From a checkpoint of a small image classifier.
Training: normuon at rate 0.0057, batches of 256, held-out accuracy 100%.
Rows from block 9, named by matrix and row number. Each number is 500 + 25 x the weight over its row's rms, rounded and kept within 0 to 999. All counts start at 0. Numbers have three digits each. After the name is the row's rms in percent of the matrix's.
# f: token mixer depthwise 7x7 conv (model.blocks.9.mixer.f.weight, 256x1x7x7, trained with AdamW), a 7x7 kernel
f.0 120:541536521515497505522492494498506524537553466481504508471490509474484492501457449489521555519509494484493515531508515537546530526510488481498529536
f.1 125:486489469493491520499468494502495496508502470493499507511516493491511514511527538521518548557532577551529496517514487526538517475482487470482479471
f.2 133:512501501504524537548552536506516512532573536504515511519514526528482516505517473493546488503499492463472498482496516527478461494500519528534505496
f.3 111:469473485490483505474459474496504492484475450463483513507496486487503516507543509472539537522555541503473525524500540509512454492490486500503499455
f.4 081:522531489471500524507530500469479493496517507470453501496479513495479515509502484543511507495489469520530558515474469483505546570527481497481512539
f.5 066:491483515474512520477536508521474477540505520500512503488513499476470473491488522537453466545536544522490461489543525491487479483535510460517470492
f.6 077:528503494504512497528543492529484455505498495526525484502496560460486466510499542501470443475518515531486462488489511508537505520544501480505505533
f.7 065:524519512520516517489553525560507471470486521533512454481480492503468459526483484476523523502513504513502551509492481497460478517534463500477489515
f.8 148:494501512518511510500495512513532509491495476485478479487473484456459469496478463477480468461476478460483486463451462462451470486479499495478477471
f.254 111:509512521510497490482518523536547553535515478519512491506548501461499517497486531497454526555491493562530500496491480486484483519519538490507499487
f.255 157:497503505497498486489487491483486496493500521518514499509503492529545541514529530506528548547543551545522514540522524535534529522530487484504525531